From a checkpoint of a small image classifier: normuon at rate 0.0052.
Rows from block 3 of a small image classifier, named by matrix and row number. Rows with one number belong to one neuron. Each number is 500 + 50 x the weight over its row's rms, rounded and kept within 0 to 999. All counts start at 0. Numbers have three digits each. After the name is the row's rms in percent of the matrix's.
After each neuron's rows are labels from the 100 images, of 14848, where the neuron reaches its largest size: "strongest on" is what is common among them. Only what is clearly more common there than usual is listed. The data: histories of elementary cellular automata, time running down. In brackets: how many of the 100, against the usual share in percent.
# gate: MLP gate (model.blocks.3.mlp.gate.weight, 768x192), inputs 96-191
# fc1: MLP up (model.blocks.3.mlp.fc1.weight, 768x192), inputs 96-191
# fc2: MLP down (model.blocks.3.mlp.fc2.weight, 192x768, transposed), outputs 96-191

gate.171 106:513473449485522627469449504443547484501448473436473493495474486495449466431556544443431508384419525486368541540607529450401539473487545509531496529388394500519501524473446464455582548483480434519458544396387380444558464459506481488536522511479591554514481506465529483449499464494444494459
fc1.171 102:537444488401510587464434535495510504545477455473453536408566585523439505513495512461432532421428540567389394492495480425461484503543482487462581430430448418468527578414511478512556491462549526515417557551488506491518505430477433508409496332533525506579465592469481455430451510505355481442
fc2.171 141:556584455466554535544483502442509543512585509527478436479434486508551501507500468433509557442518475525547443538531433559577453428525418494516513614555564471544475547485559495483521457539478409561467469580425467468559415486429501529419503431527515596433547447484554508571505481498605502529
strongest on: 100 turns on (91 vs 50.1); sparse start (82 vs 29.2)

gate.97 104:550557465425560515530487453465555431517384467511464469523522499412535426497498525591475519458493483519574418469445476435546525574464493520453539457540497472600461571488528574480549555458394480533476445478469541390596516450393507443477549475441513434489500484478501475542531577467546530435
fc1.97 104:456528468492473513459510495534470515491566501457549477578562400560504605592462505434516448532514470478545480484488502602398600496483445430547532523459510510429515445479570456518506601592576486478594401569559479521482476461482489462398499505454402506507562452527620628562385472522511531598
fc2.97 121:466430553547503447501508504620431494420442488432433432477525505476512434513509416483477577554590437577462477440478505551468472613515469558431431443516413488488552623521535451545507454413551518391505530499532497444521524541461541426535485490504530415507475560582507342469621415466474543466
strongest on: sparse start (69 vs 29.2)

gate.741 097:469495408539581535513447541462583474591540475539420548547488513465507556559428551480575565493467517600492586474481524399556492581528348464433434384433505481554475559561524576494514479582482557540547448560440521483511531468420574482463491506556432511419504461516474510549444450426543519548
fc1.741 102:490459469537529524582417475480624487527503467509451585556499536438545527504422552492496569443507511545588586472522503481571486609445388445430426449419522542531484545569560506524533431485447500596475481513514582493467560467427488467421524499545480580457468481561527596521473443489547536554
fc2.741 096:568492498406468615477526549463543535528467556461425547472567589523530559491583451465412382440492474459588437481561429483541519525491488554506538524479488540439464565460499544543500381507525491509509519493486538571523509473519583510453446555477477480526514401522476470433575552506454511508
strongest on: large cells (86 vs 39.9); 001 turns on (80 vs 49.9)

gate.391 107:435452512443510538520459519460417518548479437432537507555555509509501462437511511467545525406483477521460586481625464455488421372463547582440511357490525396503480477515399507512496628472553459582530498439467486465554600516564531443433435541528475370517479472506590529420514476524489513500
fc1.391 102:473489438400511534525464541473407494516418450494533504557500523497509510507488463499578427500447534527441514416599506421474427394411455549490502433529556437509460424519491446555535547416545454583486509437485500470524586566499429478467381596486517439497484534500533497421472452556528410524
fc2.391 147:487536535483499498473452489399427561497418462585553441467522483471494503510547507497501511508509445508418469429460475508540617478554536566582556553519489452414503573492528516553562419561499486429481485498414533464490503509515526476491510588501560440538546492508490492535487555468425439476
strongest on: large cells (100 vs 39.9); 111 turns on (100 vs 50)

gate.120 108:513461548495491494546479480494539499483444540435471439418512532495480525469531460503521555511533472554533457418454500506430518499548379505475467466559461567470481466426472457422505523464400489538443558546367407434457563532481558487421489536513476480490494473487598480502470533530544497595
fc1.120 116:478646500502464536484480583507459512510461432510486529525486473570527464478489521521492482472500461448474561559512475581557524552507530511548593503510531567537484496648534499478583533518558486526498481457570456659545437478503455538526466531500546416515459553527463513413518567429501573540
fc2.120 161:431512490524531473526428471477509463511521445502526507501536479459517485527537560374522580517456470473491562554512471613443517434542620523598537503456501491415531462487464485563560534465587410472478469512477469495434464459508451569486525501425516518489595473518484627468404437553535459410
strongest on: 110 turns on (96 vs 50.4); large cells (89 vs 39.9); 010 turns on (77 vs 50.3)

gate.210 112:611514486510490461423473520506412448510496481552579475500547448515503549467521521479431456529537482417526441519469544463520516493468416484387495488546501436484565496474507442514553450440504496534536548408546531488442486551473493432486547511547464513539562438598521531557515474456360484582
fc1.210 120:424503488462540430559541481380639448606567505434500431423463526554418460382539431561490491466462460497351559448596428500557444533503601487488549478393407483470559533436440479508478441510485596603562533462445483446515553474540482555520495535539542518489491537517437451576505491497560549488
fc2.210 209:518449534546427582440523453614546558499486535419478454482571464424604460489499496481515467543524454598566545475498516482499584498462531527529563448517502535518370543527482521536499553500501528451355451468463516497441486526422501487469544425560482527539478498554478513470543451533427491510
strongest on: 000 turns on (78 vs 50.1); large cells (77 vs 39.9)

gate.31 099:543495500442416470382519465487500447577542536532583540412553527504446479472437414453448463471450476504426505479468403467451468460508453465483404440445461530493410428517465562552477489549550489416489496426500537502412478482484584530513485540421463517542444546510582480554448453416524497476
fc1.31 099:475603465552526575595482589440440585473447460391445433565467553467562409515538592492454563544516498484506505471444669506529503466506429509490549546603603532526577540542504553462530511433423554540504548521461431451519537536515376531499450484492495494533533486505475545481533498570476503541
fc2.31 071:459388559524481475508369596482554472480535597546502488449634574559463515494503429512488544451533546499541490553624418504536462482508463530556541480440510411557593427519530533527430534501490575425466503389552559554447512510519475505469509485518489465416476484465513479527513466468449595544
strongest on: 100 turns on (84 vs 50.1); large cells (82 vs 39.9)

gate.161 100:414476480561504507553429572463464462571520536636393453494502512469511476497449617501523481422487416579470493504540536529533463565558512475536432545500418463421571504456459525491573509515490564496479475523474497513462480510435574451446538471445511562514528451541500425506550582458516488569
fc1.161 098:460458534563484483538370524433374534587500534546410482494480512445474572537452600443514534512492425514465521496524507483515474523556558499496467548465452486483526478443463616538524427504507539529459457562492506509488503531482503461538529475500430610477513460545475497552570545484567578559
fc2.161 071:466503548500584592408522452559537531475477519481530567472511502588528536496602465475490399572525482470570510519534444470424496481537454590499534555558416586472486529422449458505526547502597512408486459477504549370432454550536475519453476482524457508442518557477498514618552587430473464495
strongest on: 011 turns on (84 vs 51.2); large cells (78 vs 39.9); 001 turns on (76 vs 49.9)

gate.100 102:377560439456580489590524525489540534634543472456517474499460447542539513502571534475457580505603483582493473467502516552634482516515470449577527507540494473434542549552501482529494456502573508477399591517474577483400562456442575514527498526352419541430445498565543558587487416491580493539
fc1.100 105:510555490488489516552513477487478455485498552504451520505395596553477466447558520417534552488522505484521473491454603461461631473425489493398456448558449407612481481537482599513559495449430472491517439388507471458547485508530487491483513471569426525553574448425448334576497511501392514467
fc2.100 103:469610500546444484462505495457525548452533584434539457540472515427514511505435555549536525492539483515508466448515394423525398477489426543528438525468396588495514466550453554438547521521509497489542418555555440499549463557581551608523476482482533523544519590557464559435427448535534469599
strongest on: 111 turns on (90 vs 50)

gate.48 110:508471558546571520520478471505518542487458563435550378443419504515442456490505489490516493518514548509504573563472538529482528394458540550501403571563423476455506509456505597427578473478568512429440384587513442507496490473425534484507501503541444523510504481536564448535468546523488469459
fc1.48 107:504582486517449505436495570582439481496505453520413619497546493539611573516541488526489550459506488558507434477542452399467453558493449426462518423514547491540547456530497417525416446550424425533501598434488561487516522479537493482445555418534557465480473517441461555561498496475587503539
fc2.48 112:473483574432541540527506461489417460482568471419471490486423482532513432516500460565493449491515548524491457482554505521379520475486427424469471508556476470426478557557411564585464450506526519502603453583522476515543499501510484465533595528496409412529574538591460435471473458477474463558
strongest on: 011 turns on (86 vs 51.2); 001 turns on (82 vs 49.9); large cells (73 vs 39.9)

gate.628 093:557514493460460473519579535515466506443554562527496506542496510441529491466587462424425505455310613494525587620479509468543533458547471471470493517504497545457549549508526491561557421503511574471513496493493475448656528498523530487457450530517457498661537492562550494493462613476582521462
fc1.628 094:554527531455440456515599525497506500437554551511549515545516498442537501475638485406456564530321599541517588592505551487523494489520452502468515496512505504431530538445504449566516462494522555482517465521500466471611495472533502476442485509459484558637520479566575485487473621451581568471
fc2.628 163:587430488562465497534469535510466515541509549451505484596494424491500484342569470525434561542463566431444475458525448542452555467517530457427544503549555478549556502553608507464595431553583568511480495480560509565465434441453576505417569514481533533577593512572558427546550500423398516467
strongest on: 000 turns on (98 vs 50.1); 001 turns on (89 vs 49.9)

gate.3 100:521488555480442506608512508519521507453465566564580468525451427379538423453564450472580585435535576515543512554556487575492567588524529443454561454537543437453545506552480483527606522547453483475406456462617538524507470534514495510445498573483453480507462504523550512528454512520553527496
fc1.3 098:551559529436598493658507465434557441492505501527543482583447461478469534550635474573448559548509453533511474517597440522470561476415447430464481510444454489499431459512523442469542462559569406496499535432423461538434473538525558411505460562526540516573422522550580514479452468531570524509
fc2.3 078:508488429434558480456495507565422475545572486483520524464606530477548514565384385498479502540501425542534519470435514539425474510508533645474543525544525467447533464463500500532396515551534567399561483384496480489570533549449545518627458504508494448541449437473498549483471582524468540457
strongest on: 110 turns on (86 vs 50.4); 011 turns on (79 vs 51.2)

gate.180 101:547432474576530549423458595405526569567632413538428614532488476466574571517391492486535567487494533529578480442473448453504522517478476512459526452444505456460478498544458511539453552473494468492515489477528544516459542466547604490498518462479459437465471496535526559514518556561556526432
fc1.180 094:546554452544434463425529431545431516461533466512471572517528478599427572487547541456565554558544537541489555541451470516466528416528571590458444537478521490410449488525494503518468490502433531492502558522573499485537448435579483508538482444422522403472546504533490561574448536544446529443
fc2.180 064:431506451493491470483498455610561352589527421490575459528465520523444398484572491519535476536385411548537516498520491521518474541506518461531479573407492554540420453471438428567522497537467430494544574520475536560506519469495477569487475434492588465503483520508462532461473460470565438492
strongest on: 001 turns on (97 vs 49.9)

gate.627 105:525481587434501528492436462586523472531411591546495561419463482532485481458467574456476465586476462483458500509455472498411573504471439519457527500520517508484441556468458474494451572569449503461467601415511447417543515397471491482558480519545485378557489568593441545503398435481465543477
fc1.627 107:463514491401486556546578572535483495560565589568510489453575400532475491488545502505532549496544444477455556534565438461513539541479490514544421565452588533412494473387484554519420517558520562411476482487414476406467518524429452502511451665538480366501521487504476532509431374524553511481
fc2.627 102:468435461614562472500523541495403536533413543438485481523442431508435552436427465566543605504559448434449462553430482492510443498446524464525581532488548443483490554534475531556512485591472619521505496511449490524471636554606489400447573514524473491527550426517501464450460468448474525527
strongest on: 111 turns on (88 vs 50); 100 turns on (80 vs 50.1)

gate.263 093:491516499466497531472481395566502431463501548380452605497522507467537506535565536521596542439523446507566541492401536486593598504514492473490475502483518504467585474488522522465485492427468484534547478545476434541447513501513384437430511525535468510543358476447533594430496500577446553495
fc1.263 090:504473500513479504514532590520535528466475413482505458527469488512480444424420491439495469509488529472453458527548530614443421521469570534481462492541466499534444509538502524532463575552489530519444471425536536521520379443505559565518509505428555490469631554574419461588486519513457398497
fc2.263 074:512544572452474594484542476542485452529415468464551471485468474541524488545517537543472521412462504457441457488525559470582547430477535489601502536506445450560508496498510516569452448459403581590464479520519517515496490578547572534491494467448427546575485453504497486463525488447520514386
strongest on: 010 turns on (96 vs 50.3); large cells (73 vs 39.9)

gate.437 103:460585510524505492470467411537495522466558447472504494596513447495496533508407516533555592551474529503485444480538487529431478506518487452543491460502559514518546486491493555557577454473501385563607482522458375568550519450470488426416445476484463565610473403582527503487505434535513459429
fc1.437 107:386566561424484479492497498471466508479526460545455487537534432462460504494476515530505581525439463504461482422485492563426521476472461506588478494488523564547542520512449528600594472447513470560627527540469424577588541425482497421401436464528476536607495408573563588443508468484484481461
fc2.437 106:548445482465521483446497556553496355469476606467495505404448492556445581496526361457451520515563529393489541456551530495526447529581448613440511535545645502493542531551453527467433544470472545472602507555493521516461467482503555535546527468502528503454517472536452544511518535327474493457
strongest on: 000 turns on (95 vs 50.1); large cells (79 vs 39.9)

gate.290 096:464506534434455458477510507471492577527443501440482456452528556466592483546478407500576503523528474523588403480463481515485530594454518599421560438512491543468510500525535588432463444560544482508510384453507486437504649455536494430487377510482546584522554560541537500602539545510466520498
fc1.290 102:452446514513510489534509541418522522462513467472390517552500582410533536341486417499483463452481482462482473419453451457538475539519575539466555460513432535490562541609535545492528459496590502525513383528489408427498538545512491413549481474451488499460591543522402544643507468465497661541
fc2.290 077:585515508473431571595511424497453484366529486529510515424532496486380481498516519480518418498433548467550539474570443462516472515475540495500495490418453458628570479470423562480469548490491480525458459524547484557442572448435531484525554491421557494579443438557485510439576551579441502436
strongest on: 011 turns on (95 vs 51.2); 110 turns on (80 vs 50.4); 111 turns on (76 vs 50); large cells (65 vs 39.9)

gate.318 117:459424487449526562532533434558455501492565452536446551540508463539417423504442569488570493574595514553483416534494487507444514471506510558480570525522533470504403551440536421567565559505493485434520534578513494454500511506573419489478481531438546498431395548523487530484477524478466513497
fc1.318 121:577572485582447430476453533405535497495473520489575445458493531509624593477560421445454487457397490489518569455495537506579504534524506435535446487523488503438576464570474570397425441437498500554504468462500530526526548501438567506511534457545457467538596449506503466479512442532531499510
fc2.318 188:586576458492611447529493518476570488503543519487551538528485406525529465444481528461469478540518461474549509530508435436581556497409556563552535484582536520502509439631471479485424520472557508590457568515509488525480489488534538541519543479514465469555546494440501569504429428528476442595
strongest on: 000 turns on (94 vs 50.1)

gate.710 100:499523558416543464477508472538422491530500551538495527462488457488523589523521482562557493535560408512552444523616486495479511554398518389560465462369529587470539497411381427525451590505481524534423492526447492533482469478519560430576526553470565560489479450491468536513511573484501492517
fc1.710 101:455517422562470533519481553439544539548473450492492474502468506523510399541477542376462478480465592511503507553418438501469464412601431601557563542531435519537509465549602563462563439444483522439505459451533523518507499634428427614419498493481493442545479562512502449469509478526458485522
fc2.710 108:561490425562429548546506484533539496526479560454548474451544505490583573573558503505640566441525452461451571489508534448540467366504486513423510489410532583474529424505517474519453558461407497542464469446487463436404544552492498427585551583547538558460471551498523445522521412508496415491
strongest on: 111 turns on (91 vs 50); 101 turns on (77 vs 49.3)

gate.330 104:429527434563479480542458535554475553511446478522486474439489434554573548556524445471546545508505525444543427522439411474574557583489506517520599402450409539505461438522512461585532507470504508542393406509599509561452532503536489459516419469496498467546451574393467497409495525485568587474
fc1.330 096:460388515478534567449507494440534438499555463458472535540563546467494412479473562568486430457503453574435551449638558518414418457547454459440419574588600485518544557479474528506490488549466482450617607508388527504511462505535514518477541507497495499435532444583514527582505493494516432539
fc2.330 105:503554467523457484591558553494393436437455428493588469528478482508530570471512510482480567473512581451592554521516484627478453481511462452397526455446474456446390427511528444481520536451584433540471469479512564477460479500528486520524455486517462417526442517452517552453546456506496480478
strongest on: 101 turns on (78 vs 49.3)

gate.707 101:492542583553543497429538457581550578612522518519629516480387532450490416506457503470548532529506536421634492562501551496429441585500511383588473444509545529501525477636483428468517522449525509523568501547482493510487512489496454537512487545504548502449478485518418551434486608476447460428
fc1.707 096:559524552537483561452521515498535483477516578533609568548413575499496432527458551485466489450532459516552446418453451498496440554532473438517440504545571563453462385572518470378480441535465480443504525486503459508541420536443537528471474468543508566434482449606439503564417600497465519507
fc2.707 114:442565517500554453550482473626456554464509454504471470538535527483518444460463546547557523473440474558482525614501508571570512542602578580492516511464470462497590398439452488515616531490473574557580534494529521516445543453503477511551437393382423516583553520454569566480549481524491509525
strongest on: 011 turns on (83 vs 51.2); large cells (82 vs 39.9); 101 turns on (77 vs 49.3); 010 turns on (77 vs 50.3)

gate.660 096:528430467467472431475572523494571479501473505490543487478528468483506471571526538490403463563552509473518526482454489513511526522422422475437445537631587536469515482512527579510503513492500614562426488567574511540373519566448481478502585495604552452509566416446496524550471444664460443436
fc1.660 103:493499512474522453336437488457485534459659448570591446483515503471482509454481532524575532455450490500483457509498412502493498568515432455594403514438560438466383497503506496554429549472508554517586439525518466540544498521503481498497518507450500511479522457454479523611498507543429434536
fc2.660 160:462545496515507511555487404524521554447481542405353460432494526481534481584504511543490497486502558497508550570456554552486452536478381471500513504500552501466580382471546460429527536512577461464454525524542508485455520486548515546533554491468485529469529537517513476521380431566614554427
strongest on: 010 turns on (89 vs 50.3)

gate.408 101:473531512460359445515482422537475515467472570454508491425504527472526514473509549429438478568404513492497522453496526497520572437493481513440472495416527513452464510508380526479491506479503524510494435528497627518549470436551414614455467593550552431531440512533438447543500547490521439501
fc1.408 100:431510450526548492463413547483440448568525470617536512473505428416560377494446520555551530445627538443425431494439437472515559501456475525551516536546529490514495520508502541526431437474438560591563519479478422634526534493460487511523501606531432578445515503468522529530496525548426589515
fc2.408 146:436520513502472454509444552478546531475530505491571470503515555507415532437492473504469517427491513498618591463487465535584515454411441433620508529472566553527550407444478551569487509441447479497409524529435470514492516504500485511554445445503457543449494463546486498530375512414592502563
strongest on: 110 turns on (93 vs 50.4); 111 turns on (91 vs 50); 011 turns on (88 vs 51.2)

gate.587 094:517460541508462455541557434612471509497585535550463479472414489398479503508507524441446498430578491557453560478507452546471531441510504504437529525558505395435480628520448520554476461456523524490484398508506449516517436485494437445385454433526537447487404534440416329526498438478540456467
fc1.587 097:515532470455579523550453429392545428593529478561521517473530439531586454377443464507563509500437505503507533532489488474490494600485450485547512515453522526500466370468520492436530504629469556431496541505434565458454528558510500489556563585488470535526579522529539533566448555524589503579
fc2.587 098:629437577553457433528524494461484508462528538497481450544545569413555516501446567556516487479450425481562432446566534508486558521524547453424498466438513578426550476408530537405518545475507513456463555484500503399521499492456503484496554448488500425536456468506544486449540443494532452496
strongest on: 000 turns on (100 vs 50.1); large cells (96 vs 39.9)

gate.311 095:581431524540469505395515590551612464462560430589495547524545474464516540595582459552500486455522515584463513478419443458449566467570491487523528422490394501572405521436535467504406449524469439494467498507540478400449549511490597486559428484455391485464450523515539539539475491476430484586
fc1.311 095:554506557481455512468440500505573501484412487565519478481434527529582459568613515418509444534550542562452485453559481531488553451505454425479526476435512502478486553461512605552390493491522513531563515572588487442544525457382497508515571503468492437520429552519547474523529549469505440520
fc2.311 037:515451480538503583502460434479485514464473495445467520537503481417549526461433571529501467474573467439462467521470478507504546414519474570457554487512497534489541491469523517497519433548487538390468571598436488509419459541511626560524517562437593501391480393486526456491542594438477537477
strongest on: large cells (96 vs 39.9); 100 turns on (87 vs 50.1); 110 turns on (86 vs 50.4)

gate.629 101:573537542504513583429523446387507469488491538554641489524474542446452493552484456560469456530465415475486460466413531508502407509454519465574488478508589456520431509510454532451437532457417577506493518457414466531534533514572481463527463501482520558488448501484540474518457499485486566510
fc1.629 097:527514534546534583437523443423508551490460532573655485555436531433437513544419464553468522541481378509468473523445529521472414494470548435539450446460571437452429496509483538424430550484409557520529508460375448511503540512537432473515445464479543565496471535477545464476516452489493504496
fc2.629 137:499472503488494453485558568485583512468434496530499460447487541496419480473523414543584569525463533564463513507431492553422546417431487477502447462440536447564649480484534513553584504521550483544490499369529384472512565525496578533552428515446491496442551513544481480458499512507500515514
strongest on: 001 turns on (89 vs 49.9); 011 turns on (88 vs 51.2); large cells (75 vs 39.9)

gate.667 107:497523458597468393447505439490597428435528555541558405377524531535480543535466465478462423484498542378477438428472398491523542425543551455500464449417507586509522577514535427545565505526461604455539401545533501503506437445421527550523504477492522445437526553548458482527474508537512496428
fc1.667 103:532470560402502540574513536519437591530455428447495556598505473547477531489499520501503528486497494565578581583497615535399420582468395528524523593549498451468483387472444555486441557439466452479457559411443480489513610523546483467488542493493518534579468518477546480509492467447514475554
fc2.667 099:471514515410472565485621497499494461474462523535558508503570421482490622464502487461513456489509539517503481470578534621441441487536501512506442459464509497565556543499464517542535387495551510441455576421460482472463447474520540553562555446563500559587497529427511471494531449528381513419
strongest on: 100 turns on (98 vs 50.1)

gate.36 106:534543568562501486465522498535425474483468563556499549435545456527590546460495427496516531436409518496541478519502499550507480491649548496498454530508554536526377583499464524408464493529555529542415493420522469489403508595543560446604534546515559486466519498548481548443511455520506563467
fc1.36 104:479503571500499507403511426573494442569477508535499505460541513512569495435507505448530492452513530450574479491496472592461505524582543532564489556543460623606396443501552535508466554606593484579397455473446522423447481455501475509540492557493495481471542592513595557493474475573418562566
fc2.36 083:475494431472550468448494546480581493453510401510592363495493544490483508541547468563574608604501492514497502545454452474523511517426511509595492589485567583594552494534389532470456507520547505552559474557493512506555488485537417446423467560506519406486504434486421425495535514481399470547
strongest on: dense start (66 vs 28.9)

gate.258 096:528524439446498481557479525522550465548421498501505585491525553454464542476499482481472486518468515418501570533482507474514480460506549492469498356508549480491416397465470546553401546397455468571450526600500453448468490469527562608422494459487547454533520469540460434454499560595512439515
fc1.258 090:497521459503547493499484530435559493590487503424488507465482517406542553478557439484503462462492530421518506367465582473465514533484546396554545499456532509501594462513474485458498496498546411549468526583452474548452448498521464643440491520483474437452497415577523414460537613516472464478
fc2.258 076:474474410480452502484559511546478459478515481492506520495628556547463464470465472545521408594458503499445499540458451491532427521551455552552473482527530524523411476542529443527557461444583429569470490491554591521537426465546501467524580570544482553421534515516476506472541480442448421576
strongest on: 011 turns on (89 vs 51.2); 111 turns on (81 vs 50)

gate.672 106:417519448467477464474613460427524538472525458489476477539439517579473599537487426501472467476504574488451553524495423576432495560517467366573491446522528485532512599528487536438488483479504549471593567570426638454517391502525529459450422507525513559615515464521425455577452556507526521465
fc1.672 095:402503423436398450516592461509545433516485469543519500545417494612480580518474470460454492465544539394512557489543443553504554545517492391560486523526546485543563587527515508490467429462524526493526517637490606475488399532479522494463388556574552566585509435491424453534522564575507537504
fc2.672 115:464494516482590489470591495509480550445519475518454476515536484407582521541503430448506563529531542536515427508411457508510601500496514489502407537504418473481413457501552446547507503491459530426442492489484539473495553527529623573533567485507460448454542557498533572543499486530454399482
strongest on: 111 turns on (89 vs 50); 101 turns on (79 vs 49.3); large cells (70 vs 39.9)

gate.425 104:398558576485507506505483549561525539531546434458504472471449530473493471454488415429441395488456533562494501473549525472508498495413643433438373573428530616490534510484488508477497533519572527532513463568447477531510522436510393513487429407499465501558482475536548503438503485497471549406
fc1.425 112:401489496466594556516348546494568443619509472431486502467483429502418427506534432510496506487433437601432501487498516504509499542514602541489498514434550506422502606425492473469515490484512537444487493437453561505435543432455483464469419407484464545524345523520505485475517494444522618493
fc2.425 199:502395614418601501428433422475458526506487377482505443552468627481515549447484518551494498493575492483591460458439483418492520516474574378554502520530457493461499508459490531489455480519515512553529514416457523528495564531485438500516443512568562619508474660481514589528541613516563616497
strongest on: 110 turns on (93 vs 50.4); 011 turns on (93 vs 51.2); 111 turns on (86 vs 50)

gate.109 095:493479521470493510520453478520435492495446530551645505464535446589512554607565461486507493513495576495527528514486528469496487579433553436438482486457506582511467582402482620473588562546486457533471415398542522601530595546455426441503454517376583535475584425455517474478474547587441527546
fc1.109 096:464466439481592578478474523530460497585558588493529492462513442463533490520563487486556496567468435505579440525481560390436480531554471520516520540505485559465583545488473529528473527528405546514551514471462566406490476430544525506574481473524452492485409524510430489544437539443519481513
fc2.109 097:519419483569492529494489368474509537448479433519562466521495506489496532500521479508502507524357497463544494517583492546484533464436543546507522477523546561486527476458486412410609465512518545398476500425541449474539520465567487535448424547450543512448497511494470523457455536449610623624
strongest on: 011 turns on (89 vs 51.2); 111 turns on (84 vs 50); 110 turns on (78 vs 50.4); large cells (66 vs 39.9)

gate.571 099:482480558591537481481509512522510530467421509452457514500460482500575536551345538492449504533402459433484558564567458494464453539420446475477430449455509511453553515525513474535475549529506490423434517533544521534446463481572506510483527545531531486477423457475534445482529517476477480495
fc1.571 098:581513508521504526491559501525382536590416531522446458505531498553453557592415449444521618482553458485461480583486508489553438528447535558506463447525494462480500487482559457517556565513487403467433502473500468496412440484561516431556518514516489493607420411515551430556526505523446464488
fc2.571 145:501438502488468482495477544504533496461574634429486540477419641503425513503482530593451506482534439479467512506480481504445509462421432477558502484509509469433601526492483481580497524530498502468457450459519453481522501552532554533514411646475535497371585532563477514603491517443601433554
strongest on: 111 turns on (99 vs 50); large cells (71 vs 39.9)

gate.596 093:448511525444576532454489546466489491470562494508554502424479440486474495491593496546518531496510526472368558526529562484507642551531508475519477460455508540587517547503415534418549497485509462480525492638608439419361483470476488485469474569556402506510497501450528554463536453569473515486
fc1.596 089:514430534478537498519435496546524483393521562476432464462517571463430529512489477492509538563504549557608420532545576593531489451416452503453519464425539437534479495480483567498436494504608565464516468415424554430474503478555442534454526526483555478603517578595491498461492526560455564531
fc2.596 050:400508509491604498503387435446483491537443551517515581514418475531474531395430566553453407393440413422442486514440557524523445421418567571617571429446496517488510559535521506449456537440479527565569508529529427632516568519438485541555519469465548489469497538463528609470519584469524484497
strongest on: 100 turns on (86 vs 50.1); large cells (72 vs 39.9)

gate.360 096:484409433445442502457446478568409409527419514491531548531536537487420509501480470477531469513487432432533495539461548497448461547520552438536476443516476474517530418505524454473531495469523524434542347419545432435473591515503429547423516428530548558468541530457438521463547440473483491534
fc1.360 094:464513512459491501418487507500419438481417573521537517503581611526458496497500462504494387516473464472562467513421535437484568471546545393557454549452484501524534491551555483496571505541482540455531457464517465557450423565530390625463510538553572583488457526482411517496511471521457474585
fc2.360 121:455502503455478517546487460488551465461521555538503466514514517552542481481531490571529545448356541486467463529494571583398528466466505553518505484532496520496458490421577540455510476485514434483555521402523463515437492419536476569542462575479527480419598588486469531520525491398465517446
strongest on: 001 turns on (98 vs 49.9); 011 turns on (90 vs 51.2); large cells (71 vs 39.9)

gate.749 105:541501619495496567484496461615531501569492519508470494593449498481538455530410602440507562498480514412530430548489438479471564549504517494440527415427478465486500397597445501575441485527544436453499492491510451523542583405435487428560459571570542501527498412548565510501486448431470460494
fc1.749 107:544520580456478527550431486558547420415537482514519483533502498524493518414468453505456476502435568517511471503539504463423503449541529548463589517494522476520533477559520459461592514562565513552568500500551460403592475563540530465459537523505514558441523520539521587485472491508435525559
fc2.749 102:472506440497435467497608430503406509543433521563480530574521522428460433523499618554486479536560611497459531561492558513411536508476386434530438503457558463530496473543527489506522432478480430422634541470427446595420520507515490492468542478489477470592407561473541492472533537543440448442
strongest on: large cells (99 vs 39.9); 000 turns on (99 vs 50.1); 010 turns on (78 vs 50.3)

gate.636 090:506539531469485538438525388487504535356479508467420517522484521577502543520509443517435484509508544486586448495594562542482373481493411488549503527490581508566535542487496550523532508411406545439556506469443576507617477452464529580470490546599520473550472494475526519597438414387550406473
fc1.636 092:434424434481502521557531598529524392594595554569507476476467440406547406476550573510535568413434524502570506498503619438441544598586461551449450367464505539466516355445505516522482553558418466493475539467538455525436455482497637533502532501452531518441537483497539507487438469473489548475
fc2.636 057:526434527524464522532518453455493547541434551437539537493478462498561628504569507492489576449475502480503493538515406560455501423519541504533504528506535461495507490483487519550535378462514556551571469368603497586441505541519490528510457559523481585589487461498477452338457537454478439536
strongest on: 111 turns on (88 vs 50); 000 turns on (82 vs 50.1); large cells (80 vs 39.9)

gate.489 103:457520485564526472527557492440426517521475475471534446550437452499533504558449451544507479475495570561499518407464473431496442495457503490464458501453445423470519544478520579375519462484543580560462512522446490531473468501576506397656488541476508523614546479470463580491514409497523468453
fc1.489 098:517557453476423507462519432525534527492542489568519500455514553485498420441461484462541586522530463476517480559491563558514603514645489455536562543514520530560529493498507398521510509605461516532481581488446479486570553519430467581478566487511438542391455473499589530522471510508541453478
fc2.489 087:539489421478531468531514528523473523454536485444451516593547518527546577490464497482551457497596542445457449576467520497432469509487410512527504493568579387473431540511605496496484457433616460455566357463489470521458467546521546541442526426561544417553574374527509455459555477497438512460
strongest on: 111 turns on (99 vs 50); large cells (97 vs 39.9); 001 turns on (85 vs 49.9); 011 turns on (79 vs 51.2)

gate.423 108:471476464545460568569569495557471436436444589507540468538494510504471417481469488454612517606516506527477538566528486540476462458482488550458536459479393461487555465449503561478369497498516523521489477542470461528456509506499471484452492527532520475437534499472494528569436426431537540548
fc1.423 101:449388449584552547469565425475366473489488528496459610411488502522490557440538457500601505595440557465502538433447456472503456573433528509520549454489514566536469520460477507487499512512457519466492522439476509584481597546475414488479469522542519474517488408537518476422489509463526545540
fc2.423 157:459532496549412475552503506475599436524480497443456463540522508548450465472472441617446605530517513496573518535412514444491507425522452554541483404483530485531546577417488480513487514537548527432421490439530444529514557494556508489524454448454512396551427527528462493495477570521539437481
strongest on: 101 turns on (83 vs 49.3); 111 turns on (77 vs 50)

gate.84 103:445370457523512431531532462566473502495509513514547495501525576526541488409608562440503438498523410477431435544503506507531595464493458450442558517450414451534537573494502449465500558446475495516503511543499474543564496495564521460545481534592451569581449482499480479574437552491465455470
fc1.84 098:520450468499458418546528476489524429461498545483489525432398572527499429452619549482501438509517434497460440532499504497531560492487477517461549434430534453521502485514469485439507519438484439506584547529475564571523549451488529513478426577617456579581439504473482443504400528515514417467
fc2.84 117:471548461449496524514434507419452471595498571466516513497563516452394527500489498437526448513444521594489532558510435560538483435547580524489506451530516469512546500367458527511551426537427495411442537525540483461567468486562567483530543502489543425516452573490576440475472541458488484479
strongest on: 101 turns on (84 vs 49.3); 001 turns on (75 vs 49.9)